Rows from block 5 of the image encoder of a small contrastive image-text model, named by matrix and row number. Rows with one number within an expert belong to one neuron, the router's apart. Each number is 500 + 25 x the weight over its row's rms, rounded and kept within 0 to 999. All counts start at 0. Numbers have three digits each. After the name is the row's rms in percent of the matrix's.
Before each expert's rows are labels from the 100 images, of 14976, where the router gives the expert most weight on average: "strongest on" is what is common among them. Only what is clearly more common there than usual is listed. The data: drawn human figures in many poses.
# router: router (encoder.blocks.5.mlp.router.weight, 32x128, trained with AdamW), inputs 0-127
# up: expert up (encoder.blocks.5.mlp.up, 32x256x128), inputs 0-127
# down: expert down (encoder.blocks.5.mlp.down, 32x128x256, transposed), outputs 0-127

# expert 20
strongest on: green top; green trousers
router.20 078:480514475527483539547469500497500507486477496461530459484507461513491491540481477505482474448508470491495547491513512537553465471502503490550524530507486517479509499505530492488491519475482499506510506452544507471525472531500495473461472451471491531503492509511564450485501494471487525486567537477492511512505496483521439505465514479521534522518501510503477509509471488516486506496478
up.0 065:482518505477512489514541511488542482470490504519526506564529494472515469513494557468526492493515512498488485476467496477484484509542492487500435496469490483526451506438490507498495528503480543501466501507511468486489467489521509527509503517505490507480500503515473533521469509499480413479508459481521482512511504545481513498491501483516451530507478521490515534543518533540503488547464
down.0 071:472517486468489484493531499471540526483528496500479500497539472487522507471515497505496478489484494512531484513478530499503548510464485463472503458520491496440510487476541506506499541481491473501507503508467512515554523526477536532521478547487525498466537479490521547539537520471460440502519528515511487484457507485515536480515527508535516504507523506557508484495536449490514541516505
up.1 049:502443517487484498508523514531454482519518494467517487522475528527489521544464463484524548498473483504483476486490500509484512479497533499506483513497474508496538504498438490514515477527491518524506482508523533559494498505512533488516485487503484456504517508506480474492446456531517490530501482502527449499546522508514515497524549530484479490525518536541495563529443475499493489449496
down.1 051:497527552485500560538502504478531499489523535472512553536482473476483505501496467496512508555517486477496562493494478483470472539507511491514502476506499550495511503502548467506474491506494517513458480491500476515451509454521510503508450470512485504501454558494457539522493472485517500536486512520522484527537511520527496480547497486527475480508502512525539519512472530519513488495477

# expert 11
strongest on: red top; orange top
router.11 108:464513535494482532536503523465484526493486551510526454510489472464469493512468489462475467460507497518472521479510513507487487486492531464528517500516484516490486533496511542532527502467470516479491523493538518463476455514466539520497507503502500532465505478461504479494536493517502525455525537493515531486511487477496509471475528485458542534473476522548455459544489516494504498474470
up.0 081:508508525534483508430465497497514519512518484497506502508474486472528501521493504491527493510509498502546499484486474478528473521523510508500485490519499526507494549564487532462472531544505508478532516545514469486557482525487476495518470533471511489526516517503483489525484513544546461572488494566467511480477514504486537488471518512513486503508536515488472500496494446500461486492468
down.0 080:507463457507521491462507534500487496498457488512495526487464472506486497549475509461493510532496486514505531519506493540507510485547516456489489500489530523463517486468517599544489497466499545474451546494505521486499523458532520491483482499524481488484487539465483509498520489465491520465491489479478488485516506517534528504522507506480484523485457504496487482496530565498498467522525
up.1 064:501479502442480500463513491467518454500465497528489508504507539488451484500510497492514540502481550473539516481506524499532449514557498494501491486469459482525465446469484454506505468480496538483483477484493488519505471486494512475543498514498482506472482478502486533501458493549508537514452519522512512488486498519479511532517485477497532488512540488462519453535481504551466502510510
down.1 070:490498497457496496510483477490510533546552524488495477444485506470497487488491466506497540488500522496477466459544533497465536466496505471466523482509504474463526489501442511502473520502488513531502541462521491484525494500464487498508483509511479492501482564482505499498497534488514513515502441544459499491513525525489487484523498515528512481523484525489537583526491494476497510452535

# expert 26
strongest on: yellow trousers
router.26 105:490517534498478510520486542486485530478475527521512478529486476496486481517474471495486467487528521492476543508520526513504469475507521482522519502500491538505467561507501536508516528474484525506517547510552541467471482531439537513477494503496518525460477497463508499456537488515513506441534532480511549473498481477496512474465532493485516522517472498524456478530487515494525498471462
up.0 060:495473530485485516503502487485492493450512525458477501484521497523531546474497513465525524474483502499526504506476473471491503480477522515497469493479474514469505532470511494486490516540508427517498475544505464567486541486470527517523506517550497509495555527515508528505501514506509463521496464522521517480488496498473510493540486468529493519532463486463483555502503544476507530555475
down.0 076:517470515488488546500476496533519495490481496512482468519515500512523511519515499502492493502520478515564473519510492513494527525512490504509478503500425526524448542504486500498504518508509513456512470475509504513493515490506522493582503489454469483471505532474447478445509491543487492484534529518522505537497495506527552500502509521505479460503449513498508471517538431488485486480532
up.1 145:455519490480494498510494531481488503486507517499504473464493535531497510487517514446601530490483531493492514499477488517503553521492506507519491505504525551504457506495530493477482479544476487477514503536514502509507483488473482524485504504502489465504490521521466535474495519510491476537552492461467483512486508483513464537507473501539505502523509511541502504475495420475435523490509
down.1 132:512490501466500522477486494577488467497494507537472516495499524494518495517498518490480524543475463498493453487524477534490503496553491486502511536504481536515505505530444491469510519494542476527516481486503472478501536500531501493558478466509513506487538492486492470510461484546508546472534505457492542480471475510532470514499481466503489476561511519487467497456527532501493533523502

# expert 6
strongest on: brown top; brown trousers
router.6 107:460505529512488511518483533482462544497481512506491451523487467520470468537458478479468438490514537469489514514498525513510491505529542485542480504506500550514489524523541531494521512481476511495501526485523542462483494509448541502495493520478507523488481495465506472456532471486532547469514535485510519496503467475502509478466500481493542537498474503544487459519477492480500507466491
up.0 085:475524567480484457480502499476527493523483507500508471502485467521521513514466507535510492484459464514534514467474459493525518549455477472492491551508534526481498500493482478498508506490526512431527507523509509511506495497515522492539466511511444513502527503531527523507504513537500458530504459540528491501516484496464506543522521521521485515524536488503500516550471474541462494501469
down.0 085:463480488487508535513486496492498505505536480474498503490504524565488515568479485476475516491516486474492516465494504504500472467462486544517451493484492500482509484539492493516501539492459505503526504552486511468506482499494514503485499460469494488518504471505528533498507506481462448484509525533438464482453441506489525505482507503471497499500490505517488510421467494544519499476448
up.1 090:515512459492519532497487447478510534484535467487522538499542516494491488514452501513477506533518490520491466514505508533500503463476456523509526492469525467457477480502483470467479466506500524479499516541504539547535472459470477505532518504479507476503476494506465498500487541475477541572527470495504479519486527471502523516515516477525468443509476497506453490504513472519470511497490
down.1 087:490497510499520532477516499536510513505523512517512557460493490514498494479499534520528455538506497475462490497500528441500495465503512482460490540479492555453536523505448522485533498472529493478514514474535544488516470477520507532512475500511492476500528535497503499486463520517505500503533505503516494520497513551477487440544509506473524490555490516538524508541517474497498447527487

# expert 14
strongest on: brown top; brown trousers
router.14 106:489535537495494508531505560487489533476482525509492471543484475493479487532477469501479447487502525503482534510526549512495489485490538479534502513517505532502448511511548502500505502463483518502510549486542529497473473534472536520509502508457495532484504485484501459479546464487531525458537534484497510500504471456499509467459517481481519526475471505521462474532468485499499508484468
up.0 074:507509492487526519479513472458506450496484524466482476501500534500462506496492514485549515525526481522512474499497510506429485514514477511540498513508552506488521558490527533513438478507496506515487493499512473512546573493469487522522523506497518458535488493509517492481509513486482504447492461540518481474508541519519519504479484489528496521511539465534507484501493574483496516481489
down.0 066:514505467505484519495535496507476452509504488558519485512464497513525489497492469490486481479534480503485480450535519522485511524488524490465532504519458470457511507497533507509456499508526497505536472492447479495471525534520483498543513518465536550513529522511540489515439478492465569499532478516479544507489505520517472506490506481557514475538527527500494512490508485538494495499502
up.1 108:512519488583540513458464514509505484485523514485507554478515461491491526525490507502504524552528501507489504478476467469447510472487501507498497477491511532516494449499448482517494498495498507497538490511473491546513534517483535489478517501507502507496506502481502493520497529480472534497486484460492501497558554518465514514522478501497570476498522461512474468500520515483514504573489
down.1 143:543495538494479492554449534491490567461492464494548454506486442521509587486506509502468495540489515534457506494486475456518456470486512516533506484528497470495502498504513517483531489477548483494538495502503541486482488514500495495496492517511503463496534477464501494476487504496474497486525508459493481480477451526499470494491486520507493509525481474469466504531515481499495507517497

# expert 1
strongest on: green top
router.1 077:496518528523472489494511510462536503514500487478470500522506502530490514530477513496461465468524515518478503476495515534544485478532545492501493512482546561458504500502520541456482514486529511501578553510528522521512491489474485462530509444476529528524481516483534526480527541465477532511491551493504519500496546497505533523484516488515500524528507472526484514480493493514477533498485
up.0 163:490533562479490510469531512508504529483500507492425500519520503536532488468480513465534462488547480479480470552541495461509471514495509522532473528506495507541460522485497518510521500484537554498460489491514498462498507496548497460492487490491494498503468517502524501489518485524540477518514483480504538514458485533490530496492467546515507514516482482473499475502513451538509485476540
down.0 135:558509498478534531478457497467474495469510517540496451487488495516489514522504466512447489487501535514504487496525531508478425509503540487537501489499552502452524501532501505496487512473493487535525506503487482521495512470515513521484532440483505496532558480488517488507497512470457476470555493513464520514492505487492485518537503501531536469510496521496527478483517441521496502522523
up.1 101:468512484526475539510471456513470515507479550480510457477476543481505496523511502508540498493507498481526496460493495499518498523529510487491543517521482445487502528484506474570504524465484472502473533502510524477500455483475499521485435476494528505495509523517502455467479501472500506497500519476507523522508508495500423482465505474481484447516521542526528495534467541493529511514499
down.1 093:495536476451503460559501483480489507503476520497522475504482482486489506495504499508446506520523508493450495506535506508531495526477494467480486484494448492513513535517510513487497479467555462480486506459495566556555506519466513531439469489514492439510495520495508514517553507459520526505522523497483497498493531501510475521508498486498515558480481527500499514470480518524489511519481

# expert 7
strongest on: yellow trousers
router.7 086:483504515532473530515513513489519535504485577514513475503505518492476510514485489517502493475515529463481521468522502539517472473494524496558522507493536535464486532537486549485454491460484492499537522470501494517482500511474519569534492498488536521489467495492509503482524476459459515446509560499483489521483508478503494509476502478507498536531524503543466491482514505496454523467480
up.0 130:511485487506497523536489531503482479511470515524438546492475459498498527519482501495475475506489490500457508511494496543527517503473549444493535471492519505489498523506452465521539548494489514522551510538528509498515532487509528527480504532465563473462515466487500483502473516520528487547516506480522499479489533497517532503487512503473516482482519532509552512532538525511546486515510
down.0 125:457499480486517505521517487457466499498520480512525460524506456464514491453533444492507462445507517487500508473508521514490507485503498496502525496510447546508498494523502491494503493457485463464495476480499471523476467492496494514527536500512529495535512487467510496467524475452530506484512495460469496478490499470473422486488499532507464517501485513486486490503491502520536424458535
up.1 066:493493525515493564504480489489489506503542513461519507473476499488487516448501492454497507481537512507503506468495499479495554517509509512458462540493474478487496456462470488502478488505437508520451474521492485492511510496508464476508502514476525469497514470523456468524483515493471507514446486541511508453476466497462505495557522524486481472508495499558486492528453494504519544506510
down.1 068:477520539486509521464481509538532519498498428519490475491501531501485505477455521512523447502448520474516448498505492491489520493496556497493495514480510496463490535517530508458478554487508515527512503500517497487524484493507463512499496523522477499484546526493502525490530482522500506508520557536462504510502500516476507501495545500481520559470514479536533475513448454514517504547523

# expert 27
strongest on: red top; red trousers
router.27 109:491546529506476538518487516485468531463489517509516475518484478477488456514450475521451475475500522499478514501497517531505478477499511509549500513482489521519468531493543517492522499475500515480518533513514513470453482520466553512488476519504506539463495476496482473467523462501504533448516523507526526504510457492504518452475516483457527555484511503522460467527461502479505502462468
up.0 095:517499506489482475526469499468511535480465508507489517503535507471507487496496531508510514518500508491533438495535516456491487471529515485491475495481482453513491530510502498530530509527511521526492491550512456496533443492497487490516507444503511521516504503497482540481501483494451530532453511528444498502522455512466513497555518527523520476486498517444521526510471524516471476535554
down.0 090:482510517510473540499505531499488508542470506499466545475486486505505502535510495475478507582480503487503491536507567477482520521490503494458510485542489519557503500478498551515521570492463535495494504513504527507519483430511486495467505460460493498526502492541506492539506522482529486504482518525517478509496486490504553470486510489521514521527470532516534476482470521473504513514497
up.1 146:487516481494523527528474463494497437514467474489543493493485504486466472522512493487524446504486456454498514489504467519480499504464492521501499497487458483478492449540532420493514527472490541461491506506457536527509475483493470484461547493526496483526502479519534535509506506489529458514513492538500483467503541533496509510505490511551536462488529474512509476486512509508496492495514
down.1 186:489510492516512519510449495514481461489519531514583478501509453494507488492533481531519471528536504488496485519470506500492522507460524512514492478499517541506507508468535436506517494478473494490501541515506528482513505502478519529455507545488489531446482489495510514475505503504521471498503509528526497464572453501498489481513525468495507512505500433537506471517458506506549504491536

# expert 2
strongest on: black top; black trousers
router.2 110:482502508500469525518499536473467526464497543511487470533465469508490485522458471517498449465499521520482538498529542503476461481499521478522518495503471551500486510486562509517534503467491502470515519500511532481469477529445517516467490506477496525469496472482476472476530467508530519478509562490522490484520474477484513490478526463473519533503486499525470480538487524465504506461474
up.0 056:496476501501504485472502443504547520544501474484510475469506455514503531495499475462505498537522499488507538509480478461494511519538453504523474505483513495488463518491526457528488473520477520433489471505479481510513525487496509501443521538499497500495564525489466544462515507526470529550428497500509517499477543483508525484472504523518486520514466490504491486469499512526474507491492
down.0 046:476522545469476558450485504498490515512491532524507516502520509491475478530517497486447473452518511485487470482491528460507520524489487467519517501522536507543517508480464530462518522499458573514558488489487523489534494470484492469509523510500476505466495523467489509545505465511533476484502484472528533477476497461489499489508523533462519499516542455538505509505520484516480521501511
up.1 063:469441527478499488466532492475486475549513491493498493498509471476478507535493528506504468485497539454462548483486502514519504499485489463520476495513553515532502485510476502506475521452476451537563536502503527507501489506515497505538486508522484480493481502566502509475513456556539495567524505527481485505504494468497461508491507482517482515517501523501508521488478531467459515501511
down.1 078:541492468485499508480465483519553498507492508507471491498474545488480540492479514484491495483485481507519492476520504495523534541558484536500499519508517428466471482513468454504515495463483519518523504487475494505523509461515489523519528523539477491502534496443471508499469471497459536517527496485486508475464582488479548517512474532511512516514480497463505502503529529521496459507498

# expert 18
strongest on: orange top
router.18 107:484532523527486513523497534461483534468508548514498461515483482476477477543463464488498470462510526487474543493512506509497473471473535491522528504495500537497453533512524534526515493451504515480533545488523520504481474512463531493496500524483478543465482470482484447469547490497529542465522520487537519506502481500483534489478515477490512532529479495504458462515489516466515512471495
up.0 108:525528487510503506539490498463542484473517506517509500548501529467505533483499537474477462522512517502491517532527491528505480506539475479518505495523561495490482512510505480469511525529477533501506432468504519502528514532533444515489517511528519528533532545460525513510544521505477454439489477507471506452470497496492467509461479514503496480484474533509493503477498482461536517504486
down.0 093:503524500474518504523508495458502477510484493441498457509545507479521521520498504499429537500468508487475499488494506504502487471472514488451478504499523398493524484506545523488514492534503576485516499494509484506480463476447506449472493477462491509494512490481492523465477505495540506481512508472492466502515536509526492528521519518485486497533513523538500488533487471485540498498508
up.1 168:505473492509537519492548436565484491502490469502517542469503522505483527550474514518472495518527440507545508470490501548532503491512490507512511510497523547474501449509493518479482507541499441491508465509464482511521477478492503503484501524480506505518508530513562488502515507488467493514488511505483449503456513489498450509506496479501481461464520477515498520486514461494478482506449
down.1 139:518498528490467458525517512492487489515483507497514529493508506486475498462517481500505514462465506477498524497523530536470512502518475465514509465508442518505506492481539484546497512476472505511487491541515484459494483452491534536445482473452519505518517465443457442533461473508460512482509491515556502522543530498492530497537530515532503478527508509535497486528500503476505506470481

# expert 23
strongest on: black trousers; black top
router.23 105:490499518493462534530463532488470545476490536523509465540468479472479468565469494510458469487486521519480528490526503515485461464513528478522496506494494552498487540510532520491510504447513510477533526500510537480467482522454535530524484527497515512476492475467498475469517496493528525462539522475516537493516483474497512480475515456467504525507478519516481476538494504476495499469472
up.0 081:473515506519492501494539477493513495468460537510513536524555520481493540482472435488520571515502469474483537503498489495555517521499500488520474508502512504532484484514491520510538516507472489472493512509556536493524509519478460533496500492492476508463520454479497506533466505454504495502484494505509481531447459507477545528512480469505524468485499455478507472465516486499477539520518
down.0 069:492492532476479543458499529505533499510482530507491470517521492522503512514476482470488509450493505493530462506461505489500512513479512473550507466495535507504535479484504491475467496492435504486516511493476551519510557481486520455514513477488522538545463533504424515518517493522508513476505484505460501531529498499464470530461532486495523514488494530530450503513515510508544461493503
up.1 059:529477482514478519490502498528451446500530518518467464479492476518508489493487544508520467497526490490500552483461477460488487488479488519503546525491461498461496533510498521499525477565453507527413494485475529482496471498480471487518512475521489497490493499506495489509529519519496495548461474483470515500499513493529461450506479495472540476496456476491502467511538484470496510509521
down.1 059:533488514514508490480491493493488476476536510510487507499470511511489522491508503501498493502544507459544480499502444521486475484514498518464512521496483470491498494483507456482498474484504476476563479528524461506485565523513516558474540479531465511515486502482536520515520461548496448508480546482494483525472510511473445503495520511521472480519544464500472498475495507485554545513460

# expert 8
strongest on: yellow trousers; yellow top
router.8 077:459505524517463544504511542469517507514518491511508476517514486473459509499491495501509450472540528506458521477502514521528455476499521498558497489486499537490457500517483532459499531442508473488529522478512480480466503525452506536522485467515532532476481508505531474482544472482472528506496542484469517527508493507528493532466512482474495571532489529515499468487490499494484521493498
up.0 060:484506486496494523476475477481517508503500484490438469515497480504505487462497491527506519513463488532502477506502528463497519537548527510499512474478498506460481502540492482521537530547483495547501481510480495484520454502510506504501494526522532542480497466460417485497498524520495502531468483503531446525492475490506525486467490504498445473499489448458540507531477452502468527522498
down.0 071:511510503474509471477534504526507468496526515471507525503504484517490484541456513503488495522513532513488486487451493462489532525473485500471536468480536530488466457519467469467500480498478524510499508503497580485445528492491476483516543538476473493501522503494482506516508495485527513529439473496497468472485504462464502530522541508490528455507523490465452482553500482522474490490522
up.1 082:523516530507478490518515516504463537486482452496522562530483517572453503519525477537524512503498480482494525478523507478541461476483544515441480494501515504540498518534496499512508501503501489476544495540496542509489516483528474455482486508492478523509543459515486518469475536494469512513464471532512486488481549545481460519492492498504520500536479497503524495492473480475531488521482
down.1 082:467485476496531458524520504479521489518481486520507483462471497458493471493537461467515495438494479477474522453536469497493469473507515465510571479499474490480484485538531499471509529465469453474515514513495493480480503492517484486481541469543470506497488490527480481504482517514523524472493459473488477473482489463504489511492486553493495455442489519481512460512505531514492526478494

# expert 17
strongest on: orange top
router.17 111:481530540512462535500498534489478538496490526501515480528506474486474446515469461510469482468511532514488516500521529501502471475482549518527534480516506527501470546522543543485547517463464524500490517513511534478467445508450521483522486499489494547486481489463469479478533479506513518479519527498497536488496481481503503478468517491488493533499471494543468464535474496475528510463491
up.0 072:488482449510513481505546496463515497443527509498539486515506455446489540446502526482498519486451483522482529467478502509523538458483456500509519525517512429485491512499530488476513494514534495512486496486478497498515504504523497535524484531494527490476506461525578500501493509483483500534526493483485471515511472497483482485544520490524494484461457509506466466522508518488459488528502
down.0 064:543512524460511514521507470520513508539457513536475470504494494548515462495481524522497516501524462499521477510462516477504522542521509437503483472539505467492457572475532502479504499483495484519499496454480504478512525511471549479534439482524454505514498555501484509488483493512463532495509511515467499523482510480460495507520468486509474523504481539482502469515484503459491484490495
up.1 061:548523513527514473462488538529516455461472446496500498513487543497465529489534504505536486483459487434525475526487499481504495530485475481515512507519532517509465491517507457527525501492476477507450533460499474506499531499540480449497514563507480499522488527475488502510480483496477474519504491505484507466527507550466477509508474494507468433489486498517468473500475510480501493514483
down.1 067:528511534480511560491546502506484543492461530529471512473467532533538518510478514525475442517500499492510503494507506514507499521514504467439521526513531507479461482470478497499489529510490506489522533508438491473520421509541495509499523508519486471488474487512503517533511476493516517505544492510503519554520482506541507528515493500531515510503522478444498465472503496544496537487508

# expert 22
strongest on: teal top; teal trousers
router.22 112:495481513521460516525485521441490538470498537499501471555483472453476486536451468479497491472513541473464541525514534519477469471520528479552502508482484536538470533511524513502523514476486517505529544498532537478487477525465545505481496514478522509468489466464500475467512474511511519474515528497492533508506472473512505481474520479483527518494493495514457481526479499478520515499469
up.0 144:507514504514510537441539456544520499500508486508446490528528557471518483472510471518479541524495496499520476489502554487516501518500491483499526509537520569549492509524486525461548515517498512492522450479542503524499494501484488493469463516517482502510528535511543507472479495486468536461490485471481524515481556488494520464496485503486509526504506501527509488474507484461547500504505
down.0 125:509517521471549505493478530531503531515495515552493497507454516513504513523539518532483508505480461498574524497510492493519535478546504525530523509534484493511483480507452491473466500487525481459482491493491524480535488497444521524497503506501554541455483500443502460521505491485500495504500496477517484512443500517519501512533487531540503524501485499459457501529474485557482500507489
up.1 100:509507486506481468476484473515459500513521484456471513506503469514488489531539474540518510508526464461521473502491509495497517473519550537491449571477520481478486497477435488517497508500525524490503497522499479510496470479545538508508517505496490500532442475477481524513509519476501451508520512479551570523552531513470516535533488521486512515498523495486493521514509501530476518483510
down.1 112:519537470524536489516500546527456538511511455525497485508496488529516483504512498493480443497530511498509501516495540515478471456527505487470489534510537468521522523452548536479526528505499483510510493469471494482452462499516493504483503508534505419530510520488503512515488540482554472499493528519495531509484507506517501508491505474498502560522528531505492539482539554497504503501516

# expert 24
strongest on: green trousers; green top
router.24 091:476512509522456544523481549472467535463487526497525499525479487483473468554473468508504454500526487521471509516510528527526485499495532497519502489508504517518438528492523569485495527455476502479504526512553541484507483515485527489495468508462513564486499488482531480489512520519523522499536524482530532507504487488503474486480517469487531519545483501526462492508491456490499514514479
up.0 192:495493482505519517494535529475506463501478519501456476488488490497483513508507508485518481468476552485519555502481516523488498481505528474560527538478497513479545507519509468521518495475545517462515508472487454510486490472462523523474524442505485478497504500497504489469476494460518520454486550472470484487500516485512537519514505529465471540438531488464518520471480555517485479487500
down.0 176:496492490489487482491447485502481494451448491457574509467504483476517483515474508490523493501522494522514519485527520507533522523518487509502536510474528577503537492525494564545557524486529524493503496490482522465497516517465524506478491501450500498519534468480519476498519494484472502502487502486508561472496494482492476524522484501461468520494517492526527466470502549489478514525504
up.1 129:522528462516530488488473468537515489490501526497500502489487427457523522537503515521454540490479478521510514478489499524512501531476527486506510504519498466482518474498535494544533487508524462492484527484458471487550493495504494472470510491479526490533513523473438476531487490456529473522529512500557484508529504487484548472511500488522529499482533546485532498527529505466496537524488
down.1 132:532519507503531547518497506481478552477526490488457532487480532484511483536484540519465501466510484481465499481508520530455526526524497514521501476451492515503487466468483511506551512520508498480491458511463514497546465495575468503498499538517495490510511535429512456484531489477519523500534524516502540508497454485484511491507505502474521516487516539546496502491485528505532505489488

# expert 29
strongest on: white trousers
router.29 109:480512508496475542522483533485498536494487535507498462520469487490488481524433446481468473479506532490473524504510530515520461489517525475541517505509493511506491520512528529501517513466478524500523533497530532495482473521437520495470495516482514507462501469461482459462541493496507545502542528466514525497499471457479495464470509458476517523520465502535473462533490506492525499480478
up.0 078:486495506505499489494536507541488520507487494488529489460499492531506472496501490512471499467483500523545509481513477501510488516519479536496532534510505437499529521487521539502480469489506494545485491471510494486492509463519451490516437500560501494543520497523529540483465484501469464489430511520508483526480482525533474490514471490549513519466527497517490477454466549493540535524520
down.0 088:531467504482475502486522513463518489531544535500527486505516514479535487440543482503499499474490510463465551495529474468520483536499492505564541505492540521488482509505474470512520486493473468454499504509475491480462488478542510503477507435501471481467494464496491513516517471517482543459511491548487507483507510542493544487487489522524505484522532481490471496489503494530498436496494
up.1 034:539475484517475466497558484475460484526481480515492546500478487504489525484505486535484519505509540537473459462534491506470480531486510473503541529532525487495478470492521516484552498540494528490488520526555524482512495477506577503524470488524481494478493504526487473507466490507513503544538534536506493508502533497522500512539471514503517516539512503472539519510511499523548526535483
down.1 038:510529494494498514498460495520484504482524469526515494471487504441483495445505510516519526456518538468491530494488516487453460499554482499510496478491452522511475484485503489509507506482564521491501448500481513517512552484505495455501523506478519503543481524493520512538505488480470525470545496476506519505557503536486480458483514482553498521545486492542510490505511503498546517456484